config = dict(
    model='image flow-matching model',
    norm='groupnorm',
    widths=[64, 128, 128],
    max_steps=13100,
)
Rows from block 8, named by matrix and row number. Each number is 128 + 24 x the weight over its row's rms, rounded and kept within 0 to 255. All counts start at 0. Numbers have three digits each. After the name is the row's rms in percent of the matrix's.
# convs0: first 3x3 conv (model.decb.0.0.convs.0.weight, 128x256x3x3), inputs 208-223, a 3x3 kernel for each
convs0.0 089:152141107159131104151091087120118110115130116138165148135153140119131105102100144135120123136137114109134137153139106085095113124163133097000078146135159151183147176138107126114118086151148107132139111138122128135128118149119095108073110073109132124103126120122108130147128125134153117140127101116112129147109141144157152148146128146144111134115108126117136093136146082080130084088082102117133158137170158148161184115116126115107130
convs0.1 106:137127162147080161154093149125112145132138154132149130159104129155097117146127119120143122140118119119112146106120141099118134144163131108131129124125144124123140105123140111136127121146144145140134128106127148116126112131132127108114123126130118133145127132159125127147133101156122097163122099150126097159122136132110138136150165121142158087132136105151131122131118093121134110128109100114109085114127112118165155101155141076128117
convs0.2 136:093118121108143146094083126121139132147138134137128123102114116131129117121156135126163129112117110120121133150105107105154133127122099147149143137139126120126141115129130144133146137134151150092126163116140171145092163132091162146131088115150133121113108094091109111091145163161128121139106096156117125126158133126155125122136122131178127098139116098117115132149104114160164104102127115138166124117137083173151170190192179151176141
convs0.3 100:138117110122139123109136147134104139147104129091091152129146117123156128128134135125158097124116143139080140095144140175155093122102149129118129127123097103142123102191132149135146142074157110117071116131123129136131139117134164123117130122132153142126157141089099128107112163093117119119136092160093154121149150119118154149144074161137097134110160134151138130132130124120137101125118153146170127089143098111085118124153126128137113
convs0.4 098:155161146165162162092089133146158121158199090114140126139149144148147145156125135151132104168138098105139115145118133148122143146164119126162146140175160135139156151160136146126108116114120141147123159173124113109125127146133133142126129143121143147132124131149128147117108139112121162137143112099137123115133120128162162123105102135095088139145120114143136141149101161119120117142115149142101157162157125111089100113142154125155136
convs0.5 093:129124157133155157119131137114167155137175116138146092124124120111108154095125138132098121135000135137078095130126133119120132144107122127119108107116121133113123154118113160072133159110149105123116119141124127137129089093144104103120138140143137123139152172158149150116115137141121139115133115099138171154149145145125138169112124117128144113119102107140126175152139151129121122117103119140155152105108117141140165131158161131168159
convs0.6 094:145132121111110150128137132146121158121161142137113108141135080150110169116142102150116122131117131119124122104095139119172122129104124140149134129119123093090091098136142151121131128116139138167103133064050085121202092108104099127167125111131118081103053115185164174103137133138147114119127129136098120141141162140152158158153134133123136122120114108138150073108114145123132111105118121116153153144127120116095116126154116122117143
convs0.7 093:131127114128128143117125114112148141117093127139112141108113097144134142126112143139112117120131149123095155134132137114037084128147109112091120108127130128108152146099144119091136142092150119138123096098143171111092138105104101071137137160125128115134134128129133106105153107132145111157135098133148139152119087137115149116128150118105128121130135118132110100129138116115107116132105112115117127125146141128140128093104087129149111
convs0.8 086:133126107135164156128115113121127115109134115104133128148125125125118121120130148150062203142038146125105141145107135158110150150118149137161157161176158154154155104125125121133137115132128114129111151147133128129119140139114163171167115125121120078120075074123132151152128142138125198143119143130130128135130121130109157138104153120105142118095125118094124117086107115078075080112119129114114124123148139137135137120122128158141145
convs0.9 103:131108132075072125127145135141130141094090099148134127115091105093139099109098088120109149137099110120118129106136141086125175156160106122128127109083123114156130144094116116107140134125126110142128096139131143173119119115137130095135131143140131148149155114112129171164119123143111109108128132127149151126107082069149082107102112115141086135122122127126145131150131100095119132136158127133096090149149115107122137091119126130123122
convs0.10 092:113065112139137152147159178097134140128154144081093098106129119122143126129148162118145148132179124124171108139146142075048069115141137129096137133143157119113108125118102113143167116139134112122151121181167108139139093108120140156146107146147122127151095126147100099105123131092160130121122154174124157135114085075146146099132118103163136096165142106127154136143134134110158144147159139127111082081113093157143177154130143133115137
convs0.11 104:156118130154122152164112117100120125130125113116109104118135145106136148098134129114096135134147158093132124148107124113110149154133132120117121121119159115109149124109129126114126103143135144120119148138119153123114132160120164148151147145133153110103153137126131135097117123125116135148135155115130132134127109138110080130113147146098164126072147146120116117163160141107142105114125116151146120132112119124128129126151110129122108
convs0.12 137:086094098084100097093098098129134142127132160115130128108105110124128124114120113109133142109150149108134114115113113113110111102107109106113101108106105092102097125112118142141136131134122112104114124113124137137122131123120131136145128139126127117114146144132125122118106114110101137110105127110106119123140170159108135125109136125135159154110137130102104106105129115114115111099105102130139144094107117078095075125141130086118093
convs0.13 091:118135139115131144119130120144129104128155109096136121120152142081106145117114134104115129120129106116125128144138126083114105128141119109081053178148066138182117117136091127161099136115125141122132128139110111147141149154117069117172094091090156143126134144163135109137116132139130132136123123135111113113118116137114129131131138119100104147115123132143146158135131170097097132102086108151122088135143137180155150146150153131124123
convs0.14 090:131142107165163114163117103112115130127118164120140135122136137145105149092095127111204068135122153117062165143102142061111159118165140112093126131122145113111144139121135112158131126146114118149140124167115097062058158149115149129116119120111137085117131006128124132205099162107130167092137134078086112135066147149115203185118093158126109147093107147141120092136091126127128153127106110109100141120159167096175127134170127108106085
convs0.15 091:121114124117125128116135135138123122107123128155148107135100114115099132129109126139109109148139142128120127135140132121150129101115095173152134155113100098038086096134119151160119126128121125128113123117108088098116119118124134155129109137108092061128082094155131174193142132142143128130137112136129109123125116133127139159125126124126117139123116138113134132124095139127142174155137111150132127111147153163137118127098094119137131
convs0.16 096:100102127121075084100114097147134121115064085114068080115103117136129138139143130091119128126168178131130168140146159126088136127139130133146124137117124084038103137112123155160133123099099144107116138115094107084114157117135127117090137132142144109130115122084113119088118112153153194110132141127130108111109152125122192129108124113104168171115148177142155116168158154144177151120133135109127153108140146155173137140152132125138121
convs0.17 090:137117132142153128104151122136117111155113155114144153113121129133137136142134121144003175139110156108193096145159103085090099120125114114105100117102131131093122147129107152163134118144133090085123129139124130156129112110126137169110115133098135101105117091117142075126111128119119173075092146114139084140161057096204137105120144107102113136144115141103101127137092139105119151123137123131095106135137145104096086114119100154156126
convs0.18 103:135138136142106141121143122152147114122128110108114119170142123134162128159108161124138143122147156141117090145132126152091079163142140124105166128106136133128117103127112117163085165146180148112124117112115155182125116124151155141104133147154118122154170166135139093161138157098138129134130109139142140138141137109109114119143141138112152099109137103127118109137141128120130146150133126123092134120177125100093139130183203160152137
convs0.19 103:096117129145150145144149120113117140142131139142133120153137148129119139143104111114146120118083129167089094153126140120112136077109146128115124134142122118163104106148129097098100092115136096100145148138140104138147133130123143132152137161163140113099089129144155128113119081127129120136133145151118140140101127161073117097100119116153156120127114117124138135124147159158139106119126138118153169122111107125128148111117140107109116
convs0.20 100:132138130117157140124162147109111105093134112150131125123126137161106130126113109109098147127102110134136133120146095141181140120120156113130135123084162154091118130063132146096156115123123144141111133153124123148104107129112123189105130133143139134139131152089164197159113106132112113135120134122124122146094151088133153130119152131134136093124152109108146146095138092134125126153148137134152101134114116153129116163160145126119121
convs0.21 108:133111142146122138123141135109154119138178130133136112140113131132131123120128116091146139103152088161120119120115111125128116148146155122131130101141118108145095108159113113142107146109136150109140114130125126146120123142144125116125129133125139125131131127126107126111127157081133095111142069158152119136118126129107139133118145094118108141137090153131142134132125125113143134139117123130096133123126121157146125148139121143154121
convs0.22 090:131128121160146117150149140108134136099123129093101133129106110122131156157134152117127127124111128118121102152102092148135124128130147112145129093123107092109087130093142178123174112091134143138137150121127157149133155148152168185099103114105130093079165150096166155142115122134125111123130110119117121108121127091161154096109116151097133135132123106132133095116169095145160113125116147119131149125126120112132149131155158097121141
convs0.23 122:153125135150117115131136114154161152131145152132107095135100101113122147107146160087102123160133158108130131146148101092114106150147116105127135124124140126126134125134131074119148114145143154136114158163114132114110139190146106114103135129101134121110141135100130128101111090141146132145115122059134108099135142124133131147140146116135143083124095127117119135130128108122110121140125119131114117149117106156155116130171130110116116
convs0.24 090:160144116106151140120112112117075085127163134086147162126124150139133092123119082159082144144085141134109145062082160125121122134132131164122114132124141124150126121140095130183178112157141155140092116125153120131134120131171125136137120143119114109147156167177131134131122203120116175128145141127103124113114127118131107132150150172128115128127094079104114161140131140114136116139119140155153145113130130115086065116085090117086095
convs0.25 127:090099098095114098089103100114122114103117086106113105100099098116140112100119112109120120124159125080121119138143132129130127130136136118111116109099114110110109105119106103147104108117099124125120135136114117122123139139105151192115106121108109110107123132125110130116099106132124152149085135088106114104110148130091132096114127107125148121105119113103103088147126100084119111121123109152134106102121129083093084099143117084112097
convs0.26 097:115096143108135133121151131091120117118122140159110127130109134125125131130112117078147147106165117166138108113113136130089139107099140130143147151142145144093132088145132124154124170114117144070116150092120093138140124111130108153120111127110150163116161130145115114133141103132109103109127134116152089128120097124103116124111093141101128139113145116132124135132115136115139112141104125118108120078112116107087126129129123112151120
convs0.27 091:111089130137150140149155128127110108187184163113122138137134126127116115125163132146085099120094134098171169117123180122107101125117090142128135142145139117152141127151108123134152094132172124129141144168141130133109134143139130136131151145136166135155136135153107116140147153105129119124101104166130161114148132114148131111121144115128125123096062124146157109143166134134161141124136132131148139133128110134149159146135142109089089
convs0.28 097:129121117093133129135137116131133100101122119140111136136122139141101122089146134121151125135103137143094130126083107120170164136110146129139123123132134118124107129131127128144152135110138115114104123155155117115129130129104105132131141130125128118105140079115146122106122144135146102153126146128150116103092139119099106140139134109099130128143142138120133123144145134134130116131130106101141142118112125127139153155158135125105113
convs0.29 086:131117119147143138128123126093128150092132177091118127165123093162105098150123121133110134122145141100111114168137132142091101097119148066087095071107131081112139142121125136090146101083161115132137101123161111121157142132106146130114107112107096103106127119115131123145133111132129103129108098122127125120124119124094136111161138093194149087172141089105121107151146126110122138119121156134129145115116143073100121112130134066107141
convs0.30 099:112126120129118114125148105082123167132178106122136139134143115148158105139156151112100142132104120124126142103126109112084136122145136115118179117099136113116138109121138143144113136124125134120149109145064106149123143133114133136093126145133152137097121098174146151130143110152120136121134103125116131102092094149146153127154136094128114129118110105119134112140140132112140124130162120120051170134146117103134134119127174100126150
convs0.31 100:113114123129136134135103116148128117137135136149142129128113119135118089136135150126130136137125145121121110146115079114101158148126142112141147144130130129127102105126117128146138144163118144127079123120136143126147112078101113133149110126113091106125126138108107108129135131141133128157116139110101132119104126141127120153136126126132136140127141145104144157122115105145142157141114103130108119124122139169160136119122123135137096
convs0.32 091:099122141064096121083124174148145156113141140096107127126135130119166138155139129106150117118193090086181063161139118141114125129120133135151148131127122105135117132135162122130124103135112135143133087101104107136157131144140123125126136134180159118144136111135112103134147116138133061087137103118122144138110139107119111081126140150093086166152112122122117140111141147119144149132142158136124140088101106052092125070136139104116120
convs0.33 107:122129129132131123140120099107155123114145119130116170108144124157118112128143116132141131157106116102101146148131118144105136145122120125153142126134118143129147119099141151130124136149140122123143128089156158103116121102098152126131139143114137130126147111144157130132137044146115156174127193120098117133128126143122107181138126118125158149148095121173161120172117112147113137114132120128133148140111128128114141136128142146125105
convs0.34 134:096097096104105100097099099101107100111119111098098096108112112113111108113111109118121131129135128115140123141139136139138136130129124116116113114115112112113110103113113116127117105117110124124122141136127129130124140138132187179158133146133120124122121122119118121120117115111122114117118120122102107110115114113103110106105107104107117115108105109123131124139149132116125117116111111121115115120119116096096098127125112104110109
convs0.35 096:126125103081115141150142127148158150123143140133113130066092145153146114146147145134124141115142145155089126116130114082131185148099093111102135135145071166067164165122138087203123123083097138131111075114203182151087151124126069091144143123104107119128158136121139134101135131107115102138122150126137131132105140086112075138138124124110091114130127108132114117132141156132135111130150140162074066102110137143160124175164133130104109
convs0.36 097:135132155149130134125109122136168151137144148121147140121121113124143114140140150134101118144108129124099133121168143139120122092100108148141155164111156138104133145151132149153124144140141098120113133123129113102093090107126100131126077095082135132158144123116136119128150103131145136132113103109120131131120134127105127136131136110136141122123128109146158150148143136143138119116137126143140126131140116133130117135130119119125084
convs0.37 104:115126101126109122133109124108111135122182089131136111091129108116148128117141119144115153137153124137130138124136112127079114127151154138130163118150110133118131141155127155127124171114116138117140122109121121142136150129097104091156143154132129107108119124148144089150120121124114101123158128119107114121138107142144143137124121147110120137090140125147119133132126133148102134109106125115129117098137130146111126137105137124104149
convs0.38 105:130134143105131129121157111128120128115127111142125118164107144147110117075135133144099146163153106120168140147118146065124119143103123103121119118134076115147143125143101118107111135100130147096122137091114107091147141132150108112130105129125112107150098143124110144111130133160116071143145096097129113111128113134142123134153123123135147125143134114148112123120147133097154117108115127081151115142139094121142123115143115113103104
convs0.39 102:103106099140143115146138126124144102108155108107091184128157120148104160139129171098147100115069140166064165122129136100119135129125114134123108128146077110117147115110137133141104106122129092143155174089156137136088135124128136140152133149127108111139118138110113083127105069175137136184146170034130152124087120145143060160139121152164124114127177087126122106125095102131135126119113113107147139124130150138187141130166151134102129
convs0.40 093:151124097085104141134173151116142150138151103148119135173167125149116131134130153139107117126136111145121101115145129180115091139130112130121130139143106134104101122126097132104151128172138123098113104129139153157108160142136133123118098123105144139110130122101163168178147123128135118132155127111148163113146071127067117141142130122151120111134102120132148156161087088126122151111147142157134096117114134095152148145154135151119120
convs0.41 096:138126134135110160108137137144134097149099155134131121139114120203115108196128105101130149134151151128146121142170136138109140122112147128109108132102143191127162167139165113083170113067176122137141111124120110109129139127135159133107082161149128126118118117179127084172158159140148137119152159106137133116134126119108126107141121118146168085158125119139124156141122104125113139138132123108129184125108146148163137136206120119174145
convs0.42 078:101104116093094079098085121163172160163170152122122147142141155170183175155158160118141118126127155131107154101101105121123113152181169143135136177184165145179176107119132103076164107119161110123127100126103049066064127131130152141104142148140131132107096103095117091083142128124157150147113127139123142138124152146135148125137152146149164159145173136087080087094082081068049024109134132113148135111147150150134141126125139101124138
convs0.43 091:129091092115120111113117086124128137136102107123114121133153130182080150145148115156115144113135126110138077133163108101102117128113092153141106116148124133113163167105163133094168135173077097133121155168108129109089139147119094121059109126115122156131109075098140137111145139143134103154129123107141128124153105143113156129122153115149119114124110144060153111125039121133105178103118098147128096113093132103134148130132113107141133
convs0.89 100:117101116119119140110105132140142100133162127116140171147116103131099163131109130132140133128134122126118117127114123127141130116101107127137142135120112142142132126129120123142132129151114087117116136125143142128130121129135138128142140137134120147134165160102153155102118125133107129144092106133118126126139117110119122125125119122126120120135118100148138123114094135117129155150126108146119110142121112112123124154133114112081085
convs0.90 080:135135135127134145123111117131124120106087104126108122126131142119106121113092122146143133112128129128135133125139166148131183142137148155140160130147146126126128157140156125120155149132160114100109151136142128112134120117140138136171165147152125128126113108119095120139108122137113107129098112136146163152158168158137126136104143120116158117105155124161125123155138138127131132110118107160186162130149146134148139151149134137139121
convs0.91 099:158122123167099132150111120116114126113121141107100097171109136171128116152119104109122117108149117125134130143113133116114135112144141127103118101088132105093118128115125096120133118112140132143134138139126138141112144152117148130111143149115121130120156129134137138126126166119152118129136103125141136125130125119122130141117163145124167117132164101116115126147150129143147131107144127108152129112164130135122105160139097133127104
convs0.92 084:120132102128172149127122126131137158116145207057086133114126114162155137124107117119140105125189118108158119140134132107116114128135134125118107118115146177110153133161114130144108116133143141138132124140161167147158143146129158193149147159128090110106114155138112106095127132066172157065163123075114115139152162112135174099124124103108113105121106087117138167158176171094115145121128146126130125137133114096123141149157115192163143
convs0.93 099:135135102112127140131147112117140132116125157120140142125118121108144146129110136124117121128142137126103135126159148122085137141179102118142127132152138137152121131133125129147123137124135120137136122115148127160103108128109122127135142166073138115120121153129103124148128120127122129132136142097115136127105113143148147118091105142151125130136129125131123123135136114142153170116134122099127142134128106113116121118142136150134155
convs0.94 103:122109139124105151123108128145129111147152123138135121128148109122177086129142115134133137134126144133127120114105150110103157124122133106139095128130087144132117113112129115143107108124096116117147119130131118136134101123128118101146115076097123124152156143154127138147098137136119176134126156111132151113136138120130115121119140129103116138102127133119161142115145136114138145134099135112094155138097149114132142151147138148169134
convs0.95 097:113120124132134134127117132124120153134131168141118108174119154172146130120137115120155126117088135157079134116131105111116125123111125113103139116096137129139107090122104099154117124129134141164095125140100112111117128140130116106141139118148125129122094123127078107148125144084141167113140180148126143114134079124091102119111086146149112149153126140107106139154124132115123097119129123128120126144124154087106117113116103134126112
convs0.96 093:141111127112132150117123131146158123138133094139132127108165157156182147145128133157107104155097098147094081128128101111121119133124104108109120119093100096094091144133136176164122115123114126120094123117103117099079134144120105148135114124111124154136149142136150113102135151115107162096095145095138129118133165134092095103086121097078099109073117126111139106168168103132161120131106091130122120118119111104079094108113103093117086
convs0.97 107:132137138124146151128098101109134131116132122114118102153153138149115098153160156151129134133142142135124131119107122123119127160110080066081115091081102133079116147121128141141145140152152110136141107127132124115106124129131120118114141122085128124133127130150152131100121122124100113109149145138113118135149125124152153158130141118123127133119121107129146126132141106116101072128122119123112123120108106123118112132143134106131129
convs0.98 097:116137127126149138124141138127128126141122131136136115138138147153117137150163160132135112119125116119134110148160138115111114151136137088122123082117111065090093118134138088132119135165125149116131139139138129118116131140142112130130122124128138150139115134120116123107135121142105123133129130138100132119141164128135126131127151120108135106116114108137144133123110130135114118120151136119126135116128130103105101116125119141149131
convs0.99 092:137146125151127097109100097129140140108107087135111126119124132116128139140145119120123124126132131138131136130157137126145166112081081118129113125107103113104101110120115119169131144129087118147115161143124127105119142154137131093111139100085136161132136108136092124112154124133157111153149130138135140111073120120109104112097128137117117130126148151126156146141149122122152132135160144121137153121128145162149120169150120141134120
convs0.100 091:120141131114151135106134140094124126130128142118154165105132129153144139120128111116105110133119117118114134128121115146149146119136140127129141130079110121108182118115140127135101139133108152129102110182120123137102127141132144168128118127107164126150162121103103122180125090122124125109103149109083112097092115127119146154119133153115121132127135131127130138137136133101095119154157106167105128138155166154144101157135111116107108
convs0.101 091:097113136020119174084134158121118111106169152105122143131145150107091140152141130138152135118165106129149127112105106140129122114134121131128131144125095161099142117156132108143121103151116113136185062163156119127121116159147097147154116132094153146129148130120144157121153115113152126114117122103131112128165097127142105149134125086111065093110062140111120125137123114107108124131121057152059004113085107120129158111134143128112112
convs0.102 103:119122115121121133091128110128129131118121102152150136098112091152147130156153118119081144168127152141114128109087117140110100132141126137138146109098108115106115104116118157162136136124125142119107131136119124115142122144103150157145146144116142135131100095128125149110110112130158139164141107124118155143091132113093118113118129116096118114126133138118110121127137127114134113127120117123112125126134119145156154121131127122125117
convs0.103 114:144132123151114136155111154154132141119126124126132122142145144140118120136138121153095132120154101090173142129143091118116126136130146119139109121131106126129127132117142102149097098161113125157095147105130128080146147133143126129139136128134099155131126134141125105150140102141123088129124123106142094146134108136150113113120101147122112140103130125112127133147128144129129148141109126136099135127113139131124150111138121102124104
convs0.104 078:144130126138159127152204149127176146134149162157164183127147155141147156148137149100153129149114138155098123129133124109121132088137168123162158143131143120097138095144112119167135126160144148122131170176151176191160090120117101138116105158136150120095134106091123113090121095121124152100110147108143084124107089120168145163136143106110127138135119138129111098156142143117118104118116101127106122124106138124142119119130128141134133
convs0.105 105:107091113141128119121133149116100095131129133133138139136122109130123132150149162138134162139129134130135109092081083132133129095114119148144131123098131116131169117116127119153148139148140123104104140145128123139122101089110116144111117121119119125101116118097124134135136129139139136129129136146133121117132138105124121104127151123135136128142125117127152140122113118168156142086102114153137108128115094140142152149140128108098094
convs0.106 091:119132152140124125115110130122147156099136144125152119110106108136152117103162164140115128132141125117163124115102116134134128130106139123119125135110134129136103148188168156110152130063093134152174106128160105101118132123115128153098125157146143119152153104097153154114093160093116088148158005172123151099131181114111187120120065103124123130146134151122111135126146153095144146122129147107115118125148132109108149103143138107107107
convs0.107 100:113146124147128105129136130130113110126155137130128152115119113136111128165124112138154107120172143121134143109116129152162111120145167153163137096127123110142148097098127125125140109112128107118137175115113117135144120158137164128117124147126133154144122158157120122120138107118149101140128101155101120149110129106116159127113104118132142116107129138125112124124167168108098104131127127128128101106133134141125142179153127122126106
convs0.108 101:104129123114142131162163138121141156091120131118076088136148150131147136138135126102159124108147149118139102100123135124126137097104128135135132112119139138115145118114136145105137116103097129128129133131119098107111123133127140143117133135124137131163131110126148121125159127112124136122123148078121137143164170144129132137096126145091116146117109146116149113112122119148160148116118118130139132127129138106111106138139150141133134
convs0.109 142:097098101094093098098096097101100096101095101098101099108111114112113114114115117090107123091108119090104107136142140137138139131130133105103100103101101104101098115120117115122120116117116109108110107105110117112116127125118127131129119121117115116111113118114109110109085093105083093106089086099101108105102112110094098094115126118119123125116122116113113112113111114111110111111117112113118114110112108112116113114119115112114112
convs0.110 090:107091146138128149111124117126128133110111086134121138131133146145141133137109099132137148147145083157146118121128133152136148118140144176176172131074083150104124088134105118109102101103106144109100147142135145153168099127102139165135120136108100135083133170137086121107100132142132101136120134124094144107109092136132105123136129134144145099103136140131122104138131141134121152128144122154136117122126130122126163114137169127134148
convs0.111 092:107102125129095125104124130121141130112154117088138084116160122094159120110137130105154118116181094106153101113126125091100117103145157141143124115132139125117125123134134140153101139152130106121160118108163132140118102150150109145147130154118125158104124157104119153117136091134147033123149078146129095151136125108170141096121083108126072094120061088107158116122160096097150116145136111127101084121124093133153150129171106112171119
convs0.112 103:171140125108161123125102128126117150112131153128108157131081160154119128123135147113106147113152157132167114155112099132155117142105129114124171103114152129100133097142104167096110107113131128145126128132100151122113135077116113181097149112128099128139111109112155084063129178072121127044119079131142126136125126128153104110118147156116052169112147099131138107116100151145160125120124143134133144132147094150128116136106119161129126
convs0.113 086:142137134183120126184134121131124134137127168128112136138159155163158152125097113128104127136115143098104125142135133155137125100121129106112142132135162105095156115121142142157116152157123131130124151164137146104054147166150154144123128163117157161149180077063180147133150126127147157222097130154104119102121133130111163115145133129124171137097141140128070063152145107161132113142122116125148174094130142128138140136138164129145151
convs0.114 099:131106121150177131117107140135129123134131127142137125130123108155135107100135122122134148141112121114125105138132140154153122141113119125137122136115136126121102124130103143107159124143113120086110174175145148119166147131109160191139146101158172177163122104151161121109123116128158178129122135152108125144123129094127122129134156145166131137127135100094133133145103112137136129128152170102118144153127090120133129109126117108106123
convs0.115 092:129130130115135129132136102151154102176149128134143145139115120119131139129144144111181067139185062130137125129137121126087127146152131120137114146126125136095158100145136124194129117123095144130130104108136133121123155150122079115115110123119107126116150136120154117124103157155103078104106144140144140128128130125138149089114066115092073118133142149135102099135128148123142116141126095130091114105142148121152147129152147127164132
convs0.116 096:114148167124129113175145126143108102108130132090090126110146132144149110115135156148122148101128139121137126137115110106150163097099107154104113100107156137118118125111108138116122082102132116121157106115157132113093060125172150152128159116073108145161142111063141099093131147127112132106135117120120103097124140109136142119075125116123137177131141132133143135105124123145140129156123099089148150114144152157149143147159124133150135
convs0.117 090:144171122145174091153191107144098133165139122132131141102111098110116100133134120129137139136142132134136116131133098132102111125130125118098141119088124123111118117111111112130109125123111137140054134166039126147100139116145134144105136116161124111129133093127109097104155156122134156068151145084122139161101100153097104149094151191105127189108134175153159128156105145156133142113119166134038197138126160084102125104094143109096116
convs0.118 087:150191178114133134080083080144117095127114102124146144120133160119139152138133140150103104139133114117149119123143124151126115129136128118098126117118136131133148153133136112105118117129099123147129091111123128129136117148120133121115126129114162152128150133158136103126176139109177121153168137117149138108151128138121108113120119136108139140149162166144112099142142143125130157135143129109112131127148163136148144145148129130132122
convs0.119 099:106121133150102106136138134144155147114150097125088116139109135118147116114122118152133125143131123143082143136134133137130126105135124138126111146124127136129154130109146138050140136141128109142164144119130144142131137114126167180139140148102120125149137037118174138079142134118147143124119127140132138130114135135124127124121119105148153137078114116130116133120124149155168103141155148118123119141135133089115163148171141097114127
convs0.120 094:166127130161141122147177138117096110106092109132120116109105109125135128158181159144165113138125159154066119111117126122151126110125102086160125107156143124055113131132120121147126143135118140122119163136120137125123128124134131146101093134119132142119123152109105133119135115148135127119140157122120129123130103107107107141131145141107111103142134112140148152144144133140164109122130127134133104114117102146145172119144151141129146
convs0.121 112:154114132157148102110135145128119118132142101140131142150130124149125094138163139132123136139128144113132134095111135096168148114107116141128120124111132124119141138127132125130135121100133114147157135126074137119139136115121131170105118108156116126137118115130137152112127119119126138126131133173115122137128163112098146143162162127121142150124123136136152152125133159134108122108133122133132150142134123120132140151137123132117140
convs0.122 076:132122140142136138120128137142127124164184134145166152106146110088101096071085084115151127117147146120137157120126140146151151141110121109118129123131127105107117093152121171185146146157156142140152174175176162168164120129134158156144127135142117129103145148106129147134115107124125091156111087121129128131121146150124149157091094123117111134123128101134186168171222178149173163131137123136132137133141149119112109133133125143144150
convs0.123 121:126128144126144129149106119108108135120118136117135133136118135125128144134133112141132132128120122132132156120145145143140105101094109123126129115119112133117123127102126137103131137124110112124140131131109113097161115120140114133104146111128118141131127142093117112137128112122117150102122125097098124126126124160112153130121125108133121129134139141117115121108130109118117147100140131132130088099107170132134127134111114119122141
convs0.124 083:139133127133165168108110087129112165136168130095117146112124131148137135100149120124124130126109130121118134125136128147106120128147145129145152146119136138118178128129130118130107162083118141102139102125104140127120158104134153166121134088133124107114142166116127070140135123139124149108143126092092149123149077125101163161131115070151132100112094119197207204196232164139118179123146119135064083123119127136189160157141164133187195
convs0.125 089:177125100195160101162148116138142130164152162138114075115093120145095126149120108110098143114097147091101104092120138107093151173147091128108130114120091120102102102107092144155111118097098151108111160116090126114100141100118174130127121144118114125126116139134090098121119070148122122116125151139090120144068111187105144168154173139092176176096109138095136135141176161131147153098143162086139190126125176128124073132122094143118095
convs0.126 139:093102099098104093094100093128146120146164134115138108087092099109115106094091098092135117112174143095144115119139137137143140116118112118129116112120105103113102122130115118137112109125101128137127129140140137134135126138125119132136133126126132150133138159140136146139120130140117134138110124132118144116111129121100106107105111102120119103119115109095104100111113111091089090135140116144146126127120112094098115117125129098106114
convs0.127 099:119140099000156139109058140164106136164138124109160128131114110129156081112105117120104147135139137065167144143128114133114150110130114115141115119076169139122139104117119152122121078161116151122119163160138122152122151096157103190104161084138177106128136136100120122145129132146107177089168080169120109136146108121128187137097119142096053194119111116148131123138128129134137146122134149145064178130151103155129139154168150107108107